A small spectrogram enhancement model, trained from scratch: norm batchnorm, trained on melodies that start on their tonic, played by one synthesised instrument.
Rows from block 7 of a small spectrogram enhancement model, named by matrix and row number. Rows with one number belong to one channel. Each number is 500 + 50 x the weight over its row's rms, rounded and kept within 0 to 999. All counts start at 0. Numbers have three digits each.
After each channel's rows are labels from the 100 clips, of 14976, where the channel reaches its highest value: "top examples" is what is common among them. Only what is clearly more common there than usual is listed. The data: melodies that start on their tonic, played by one synthesised instrument.
# convs0: first 3x3 conv (model.mid.2.convs.0.weight, 192x192x3x3, each kernel summed), inputs 156-191
# convs1: second 3x3 conv (model.mid.2.convs.1.weight, 192x192x3x3, transposed, each kernel summed), outputs 156-191

convs0.109:467496577522389498520515535544431453484499479482545527452526448472410540530467447516511446563523477493461450
convs1.109:585565509434442448499548507428513540477532555534441463513502510518514336483489576511535417441474530502460531
top examples: reverberation

convs0.51:458437534438612538511542513513449601585615420523543578508505537489451472468499492443467552524547584556509443
convs1.51:468444434487570547535542517530494558467512512506515410561481443539457489544481487434462443511413496545536516
top examples: square lead

convs0.105:485446777523438547489477438555502464516427319504494557559520563495435515485460506454444494500521527528553519
convs1.105:499533565559632496448436485442519578502574499469507557452579537510485569537385485459489505524459523526419498
top examples: flute-like

convs0.110:497426575539490504382533511527580509508454436418500419569444484509528509522449482587412472432551464518424574
convs1.110:465494390479510530523530481411489502575506458449506588515452514477534472497406461437550432515565566446572459
top examples: marimba-like

convs0.57:494629485491397462478570525444540481490493554456443491553557453518526530547438604553500517505594482508534518
convs1.57:486502559530471521477509457427409521427441478480499626442473622623552603466480458489546540446398484372526445
top examples: horn-like

convs0.43:423548504516551546474469443505490435500469435451403591456604489557484504466526486406429491454460505532464661
convs1.43:513489472411471540483441497600511543555490512484477450491533560470461462479494618527453542548412506446586408
top examples: bowed string-like; harpsichord-like

convs0.83:463571480513539501529480434462463510497392487397499493559507467508389487495508481442470525444517451439516474
convs1.83:504475579479528496522481501556531520508544482544502467540594595382476510433476529630426452481513478510497488
top examples: staccato; flute-like; clipping

convs0.171:492470542410453626500435511536532451512540444479492475543471532473527459496470539514516516637529483612467453
convs1.171:415591490456523492590516469479387436490450539514509474401544460501485448554549539501503519440523445462564472
top examples: reverberation; bass guitar-like

convs0.111:488491485416487512481481531474530484321560525555638516517519552514517485391661412448480513477520545504568456
convs1.111:476512479525480517579545515565505446532494498475518416446474473559578555439440410537534515474544398551508543
top examples: bell-like

convs0.61:429543518505502497428466529465439391485488472549531495486479457528586420448519479498631512385441517555474437
convs1.61:551502507568527496509486592469502540447526470479519534483461539462498508580469427562464417624509438511584504
top examples: staccato; mains hum

convs0.161:505495501454511522499514491352436504514583471452484540425522488541565556455545495521474460487501559332499601
convs1.161:366500526450500493473508493451482510512458556495500473515511612439474489483523475529479516501440556454474400
top examples: pace: slow

convs0.88:467578489478508499473451578534545524509501571454479503483481556541453523520518504448468444495508492499505523
convs1.88:655420568567541497532489540475431517405503413506548468445433480522529486565457439512453421545504559486630492
top examples: bowed string-like

convs0.188:476438487501533448434561438496533568452544594557485482513557558549460549573517457521646489552537462516472484
convs1.188:475423466551409505494481560588499548486426533492569536565521456506503553565454455530469476502497502442533458
top examples: horn-like; oboe-like

convs0.27:459539515507483552560521497558453453472522597447464421558476523492582388519469553480560456512498515504554516
convs1.27:472459576518542494364543472475421460511552493545470612438526485564579480503462638463574499519535526552486465
top examples: mains hum

convs0.137:514477460486474516452541427582477579515488504510475549479504537567459528529516473541440498551420448460450516
convs1.137:533431501443476427539516408366510457461532561433578545399436548519488515550536484492584467412470459513528524
top examples: organ-like

convs0.97:486500431487415495444516569502481521506511513511425502544476433488513516473480472542436485518585522504526582
convs1.97:543524555527541628505519479544462606468540568478553563470546493488472561595533430541511519460512552498488460
top examples: square lead; tonic: C

convs0.47:517515504452701504538518492427511462627487448440507465501491459491442482446452499464488569542490428502485444
convs1.47:477602531451544510547500477564484568429409516605541483467521519598555528496514452498499436467498566518551483
top examples: the note D#; oboe-like

convs0.166:604451380470430481518482515466527389494526424536573537500430442597630535449536442534462480434467569456516570
convs1.166:445496565458490589527622422490477453448464449519514511428512427420480509525534544462620501536464518465444466
top examples: bell-like

convs0.143:413526452525549555522554474497469511508510485514492477516469564536545536549441512448564530489507600519506419
convs1.143:477430411550555556478453517490522555463339516431526554481450520435593524490539549447493435494491414515565574
top examples: mains hum

convs0.139:486524537488541514487577499487566542508561597423475544507418489563527552495512432411442665499532442504450505
convs1.139:532455439465519428444479415523468529555427479461450503376521515476463454472578493469490493467402576562530497
top examples: pink noise; white noise; muffled (low-pass); thin (high-pass)

convs0.64:480494538471533527394570438501409494515488398463515491510520455474469466486450489497478519529413460508528447
convs1.64:597504460526569364587497485520472612387507504532547557518518601474542496496505538527509457546547480474571508
top examples: mains hum

convs0.82:533400484569576454495472436519417500451483590546549453491555456526449436445478634478460462524463505539502593
convs1.82:491467532377553503468480545530487503446494417436488432467540460447549632543413510531549509480485597521539462
top examples: saw pad

convs0.2:508574480515506476529531532487552489514447474606477591530479570584383434505464411582475549465526469492555511
convs1.2:510490436518533474469578497503444488490447545449576512405482423398536420548497461546476445511516561502459462
top examples: clipping; white noise

convs0.116:573489488430411546407458448462472465432437470506485429515545464521558456560581481518487463543484500438450542
convs1.116:533506489484589516447449467586496528535462519509489517527476468469507397471482533383502511533477571576426522
top examples: thin (high-pass); harpsichord-like; instrument: bowed string-like

convs0.11:483598508526621531431510480465600466519532451522536536537513472488546496525484471417513584462496567525409491
convs1.11:566485568408431486472455501540588608488514492524488543440459519519527468591474519491473546547555474440565499
top examples: flute-like; clipping; pink noise

convs0.134:477462485479525529505509491485455568517459456493556359553498487476472492498523498551480567566491452460556602
convs1.134:603501571559508534522494502498496610525518479530507526464470447410467437474423558499470380498606527525435494
top examples: harpsichord-like

convs0.131:545509435473490530494515588380478585525518524410531454536483502535471465500569536484562499452505539399473505
convs1.131:513459489539549524517521530638477508508489464477412463531463410433562445543473516535429457507511428493577532
top examples: reverberation

convs0.46:539488525504473489427523487457456536494511443534447575465579423470620457561477459453492492505498528499429584
convs1.46:598462480452464505524406497607548486477522536530465567546497508462452511477526505381470410437482456482479427
top examples: muffled (low-pass); pink noise; white noise

convs0.98:563499516494516424498423586525518533564484483495533480528513462558617643488519450562452469499508483481515512
convs1.98:405564470513449485404518455463435487466455561459528550474477434475469385490515530433501553552527493490530477
top examples: white noise

convs0.53:508466529457520449467531488556415517543489544494413497527478434418567476471382552555567489565486538504442481
convs1.53:436462472497443537588499463444376442497505511528548496533515580516500370486600570471487542581543452539514504
top examples: pace: fast; bass guitar-like

convs0.190:556464536462420571552529530475537508453385477475559512486506491498491475545454427450522449471441408535546536
convs1.190:491492523398498465480533448462484480511656531477441564553417504474544535548513488479397525502585481520511571
top examples: trumpet-like

convs0.159:457567557437642529528461523522457503509561406476517455569519425470417520456549386458486484527508481518489520
convs1.159:472509536473400549600579507488524548503485504511487569616530558441526542507570494551492528496477470494447461
top examples: square lead

convs0.89:463531454553481452510572525516453532460495545445499526510468506569596594536458518520393493539525501565623403
convs1.89:532462516358452552496594494507491428541564538499563497506582482506447488470483524536470494467538405578457542
top examples: flute-like; thin (high-pass)

convs0.128:607429524444562565491520467486569513445475475473524485504516469519553556568581491413489503410531435586460504
convs1.128:608458523533524493485536545549520488481527493550489466591444440604426504473454510585443432458607550469495515
top examples: marimba-like; clipping

convs0.132:487521561449433496548507460619549531558488529541492439490449470497441394476528388479378467461497458575564524
convs1.132:481539523487495516452475493371485454463524530473469589518512501531445575492544485606525493540550457457429543
top examples: clipping

convs0.135:573614415474529612536549485519438481411532424423467586485533491492468454469496586443569431472627504515439555
convs1.135:489404610497531474447443434507618545503537635482496496466448540552479584478591478451503588480497499499589426
top examples: clarinet-like

convs0.142:480518499488491490513601461377515541491455476503462479448545505449583562478566517593565484578568429439406542
convs1.142:453454463540544356444511534473464517557539465451476503470427585648482599449520575516489474519470434539359451
top examples: bass guitar-like; white noise

convs0.23:461463485512575432475513509458496414456471410464566498518408480433484511545527440526533472456444526493586498
convs1.23:436569454433523550572481518477494451524580464519518529501512440600544561550483586410573548500500451570383556
top examples: the note D#; oboe-like

convs0.7:450609528511474454543578631484516372548543493434467509519515407453475420459463542479499460475566441470465525
convs1.7:540491537617417517517502522499488533464508476537497547512572486433495562444515554499518477518502517489474497
top examples: bass guitar-like

convs0.80:459427522517506455535458467538648461402501464517501444508528463561543473507488493585391513545613552489490412
convs1.80:489568548543512525500558504476443588489490400512509517485518492482515443543528518476435520489475515571423446
top examples: reverberation; bass guitar-like

convs0.90:447473533408384539509423470468548512531494434479457479544581504549519470475503525469415519497525548542532571
convs1.90:477501580427526399540519475397479469455466530435518486443532565586490547530419485495619421547478482574372384
top examples: harpsichord-like; bowed string-like

convs0.60:446485443553479518502403461397520433442423513475492600476539426506491404540522527502477438522521560394527441
convs1.60:506500494449426501557534509513624427549557538492441347541547511479460571392458489503539600521565541563543551
top examples: mains hum

convs0.95:478521453486547470447449423520401524496574453441502509513495487572531489443482532501460494523463518592492520
convs1.95:501463489479464475569437552402482429508409549558437493488518564497557522557471561423575514527446439487452581
top examples: square lead

convs0.15:430457405529463480431481495552529464440510497464465508534448430625532528512460453408376530473464449485436500
convs1.15:487475555546499535511583531602455583584488506509499567521497519455483555559500373508569592525470525568422476
top examples: muffled (low-pass); pink noise; white noise

convs0.160:461450501453524615549526562430462523546522574573443529418586638450465412592464511507516481489564468399512471
convs1.160:479470472463513501508548487569483496479549498460538490485556424453580535475608475564438431508509492524569551
top examples: clarinet-like

convs0.69:485484361590472547402484462533493457485533432469489463552529498568505453492463546467499496510488554494480461
convs1.69:469429502461464570548565476541533518500490571512514488415496520429523452432547611518544468411507474514516543
top examples: reverberation

convs0.54:621537503528455484544523409542416418521483521507478611478483439495514520603571504507459501542425447516460478
convs1.54:374488553501475522472466521480429409546487451524442436454464490512482460493497446543446436492536516586486562
top examples: trumpet-like; white noise

convs0.184:508503529457509458447513471500498599505570573519441430515473480426537443464507629541507481428494430464597544
convs1.184:435505486453535446540554511466447536554501408464434471497534524659559635562483476493512393526442466604357565
top examples: saw pad

convs0.144:519633476580715439479469441500501506492555495622551528576475533533503413502446555486462486451507476527539488
convs1.144:528395473522495575502447523569461611515502447539508426408467470463411577554451459446522487468401500575429503
top examples: flute-like; saw pad

convs0.151:436403535423336485503423548448459485519460484548476471453473398533549510487451522557408482492358522402501521
convs1.151:481572538572570478467554528647467549467525438544535512553544511461511553543443458494534448546581445462556542
top examples: thin (high-pass)

convs0.115:573504432508484483489492473499530560540502496522478550478459502545562548527518490456461493480559468457485550
convs1.115:499532530428541514477358532485514504574506514527384465488505515558426548470544513474534492482449482573441450
top examples: bowed string-like

convs0.173:474480580533468463443469474604489529531546441469559502456488559495561452498379638444489487616528503504465466
convs1.173:537463416438544597536502521484516550538452511541499529575544501441499579555550479505420478481482458507525477
top examples: flute-like

convs0.38:450513544431411444446472530492525607526529569484445555547568557453501484481522493506453472480499592517578477
convs1.38:434429507507548490478436460609463479455513502507462542469447571554335531511394545463490472516495455510462535
top examples: organ-like

convs0.172:484485485543556493434449473539523526498540548481525445567506468465608507485413572523574588585503544443468523
convs1.172:419537455422411381440521498500403554541462415515462487459486510407548516600518514524443528475554486572459502
top examples: square lead

convs0.68:399433407545442401519439512547409552477500513430568482499477483444502438559482487479553523449413535505507496
convs1.68:527537547606491564466562533541530566415514474568585527547556449483594505523529458447592484538570529456537495
top examples: muffled (low-pass); white noise

convs0.50:513485452558440536460510537499458542440544495478614508449507463550458533464406508462547435525604539522591414
convs1.50:543496512499475533571476509504456485547496547533550453499546502472516496476544445410472576472465466416481439
top examples: square lead

convs0.6:526399472534498425460458548470526478510591512516425411519507483524603533502532493458487531495450556471503472
convs1.6:462593551409525456541397509464520490555481541554451503426516514402550453515415517463481524432574498592591490
top examples: reverberation; flute-like

convs0.92:533469429520563446559604488500538501509488506495442491510568492592461532524483511490451529454480552541462445
convs1.92:390459447521597513490444516498467586418435504506545606532523436464646449469551386416376466541484463525408549
top examples: muffled (low-pass)

convs0.3:540477464435610474501542463491469476467501606514573501460463494510488542505567463476403499438538433498563482
convs1.3:434495499407492475567492536424582448533472533510461517516492455535542496498464458504554527496606530560418578
top examples: the note F#; oboe-like

convs0.40:406437502489532517490552474471458548433484554421433541519437611514530541502412557483517490478544567550507547
convs1.40:509559520573533533574536446487557471427485456535599515446491463422432542456491546570407446409519476508513453
top examples: bowed string-like

convs0.122:522532493452515461595487572524482444504429509478593490401511510552641510612483450459505559468455571429482430
convs1.122:471528477538386532449540513501541483534585510551474538612526390559500474410525549485518411526564430604568606
top examples: trumpet-like

convs0.96:601521526532462598440457456484457520423450413556530595504518530463465457504467436581481457430537524529510507
convs1.96:462472473508412464570566486523542508421569522487491429527551508495402489502591544544444519458499550497512428
top examples: clipping

convs0.21:479462506488464642494452487477475448530463352459489550543524388532461495518475487504451487468502508511427596
convs1.21:594520456500533450427472521530508505511570504540610531525425517519558435468541466575494521485468586443547334
top examples: electric piano-like

convs0.106:473427513495506565467509537553533480403491540531560415485559620402479549496590484471516488611527503488496402
convs1.106:483557478543485435476443485453592455529414472486452426535521413476440549491448496570562469477418468473474507
top examples: the note F#

convs0.73:464600537567548473545503536473438425483479491483581481553416480510522493518452501427479602524484462572448492
convs1.73:551481462482531567461496551565588482447461571425482606435460502412524455501522526465471382520536565535468503
top examples: pink noise; muffled (low-pass); white noise

convs0.8:497455506457521458525509529508361507583552490643475568467572521694539445496480493469467480535466576485487538
convs1.8:484385476474481437470475505480538563451452437473499419490407542482489506507472578472546466432533453607570468
top examples: organ-like

convs0.120:532536550455498490534419508500492481560577465461484467500464499509450478479470539435506529475473460515540529
convs1.120:484542537526493553484463536521405520580516529483531566512400479433481412548374512457573393465437530442385549
top examples: flute-like

convs0.112:464498472398623576508459524507389443413497462493449471522578452511472484488504499494427512494436513550486512
convs1.112:518438528441480454538497515465465544535470459460480481547493499601444474529461501552564511516537557496482531
top examples: the note A; tonic: A

convs0.66:486506571581531556497490499512524456461469541484525445500481453451340443551485465481465584464533467499478439
convs1.66:536522538436429524605505459485441619544564490475536597573549568514520617489511497484498411519476449556538612
top examples: sine tone; pink noise

convs0.183:532534488467434511441468539529555461528551420460482507463530519499507514526453499574556502470457448563536452
convs1.183:495514526484586459510532590513565492455457464542486416527535470569525427496554509527515530484471546499515472
top examples: pace: fast; bass guitar-like

convs0.74:442393542477528488486432510527450517561513470461444433508522547434470515506466587584549450536471499405530421
convs1.74:373524476438517607478446567488497465410545505541538575497467526521529531483548556509464489490518535446457550
top examples: saw pad

convs0.29:499496495448520482496534571563467548449513564431512454516407387375454473499459500402418489547598486530484498
convs1.29:524516593491544495507522461475573461491507481483506444504504609476418584496524482669554507548509553513513509
top examples: the note F#; trumpet-like

convs0.9:573522484540480638507479503579447490560493406558494507548537587485510432406502543644584447489546484526422513
convs1.9:454417460410551462572523557426523479540452484519500531464548625555483553492529496376471485565401453530539525
top examples: clarinet-like

convs0.114:517485509492445479502555503510519470481552468561468507487487562579529503584493528419449587512458517445552540
convs1.114:390458442432467547457528447582531493470495460495493545517537555538477463519559495503441416566438586549530504
top examples: the note A; pink noise; muffled (low-pass)

convs0.189:450447566447444466467434484562524461552521479531465423530565504484464511553543377475465548512493476555529455
convs1.189:530585548483530499561558526539510473575529584508571500492568570450444521464470530542429525391479512517466529
top examples: bell-like

convs0.10:479454436424509573484461507498484492459546461515441496499579449520505467435526430533499460533519533566456546
convs1.10:623467509563530433447580514534505426454448446483542486485502454577406556540552569578493494498560528421538503
top examples: bell-like; organ-like

convs0.164:504493534462561571451487483513520451454577547540525513522496489555531508444448434465523445598530555582565465
convs1.164:427459492538509471520536476527436546523526452493490523400420567408430552515523531537516575493510491508530609
top examples: organ-like; square lead

convs0.62:485582503501545467433471456499609552552425386520482516513597622520491477435449460540522500496467515546511520
convs1.62:540539511619520526499529480551459525471625509496476565567458446499531466484525431492486561564517587537484541
top examples: bass guitar-like

convs0.162:445457589522500506474579482486425418559517500483492442420578484473474472529527550544495472457558441518441594
convs1.162:524531447409487514589504498546529532559528478467559474603515508556582497560505468558572440501379507474448486
top examples: harpsichord-like

convs0.1:452565469467557495414501510522564499550482587448501479533538531465580589547509484522452512553599460460542519
convs1.1:614451554505587550455524529553510500530574538539542488441562496528478540448447492441502483506457487447442470
top examples: flute-like

convs0.107:485421389415503623523500468569536405510447455678572504580585414520517466432570538532453521565541485519525481
convs1.107:559472556478604469459514428478464537546553462455565467403451496540380512495389491485521466497540491556568538
top examples: organ-like; bell-like

convs0.101:544493413523366488512548533505473588435455560516572513498513564470574452497500514431584562398490502530547550
convs1.101:479418562507505454446570568458522428493479565528458483503480506556614479543489533411478369599560580520405520
top examples: trumpet-like; muffled (low-pass)

convs0.148:432501463458560533415505504554565461629399478660504444500537388512533479446565474495559503523447505542523475
convs1.148:545441572572490440429512587492475469562552497462532538459483512465523480466437450471526493487406537548415428
top examples: bell-like; organ-like

convs0.178:447480519461587555527462407482453489440485419492463504565566498451431503506469576505524461505538475528472569
convs1.178:496506478538450480431529482446465575575472562535523526551518544528544520452515511559503395518516488452502506
top examples: bass guitar-like

convs0.179:455625633511486496534506488412500492494527430488426531527565542429436467480520513513475455475545566529504435
convs1.179:499392584539560504463414563564427510472425553521499521432456565528418417502438463508502519480452429445640530
top examples: mains hum; flute-like

convs0.185:521504512522497645410457488440445472498484421463457467571471458470563554439459497392561578528419525444542491
convs1.185:493501530445562527495465488509532515538524407499473411484463482519477534560467547494462347505518489540564535
top examples: pink noise; muffled (low-pass)

convs0.44:457526483496471554425491513554519524465523470517539566466470446528448514574550439523495502430483490476532506
convs1.44:576457495462525540564437461532446609517599453517459440604521473490553581486388524517450537541536485405484487
top examples: harpsichord-like

convs0.118:467489464511460512468468449446590493545507449519488467580477441486481481516556475368388601510476474595504484
convs1.118:518475574484619453444433460559467461493528471444491490552536543502498508473483473435501519508421502533441508
top examples: thin (high-pass); pink noise; white noise

convs0.42:631439473442556468523506447535523543387471488451497463461520569489438395562546524448511447494483651389478440
convs1.42:467352475552565554520479543429472413490451507512483457576511460488582495476467492479556464525544494562508573
top examples: mains hum

convs0.70:468536530376504472503471589530554482582534517427468488527472474492521466476480465457432491497458452530519531
convs1.70:535455446564481558521558470559533525481512510530508538380491463536581480462538512437458410575467529467473538
top examples: bowed string-like; harpsichord-like

convs0.35:544523459517541498498453447464528416513475528536484536388478332457509472586489588478498709470549549454475483
convs1.35:534451466601553476540515486601529487531578517463547501465520530461545465507483486515583511530536470498554499
top examples: white noise; thin (high-pass); clipping

convs0.176:503418526544479478414572643489505548514536492545426460489487413516482456473480575459440608457478589463483479
convs1.176:497499491508469484516370422489506526504486503579515467426493495540519525482525479548364496530530487470482513
top examples: clarinet-like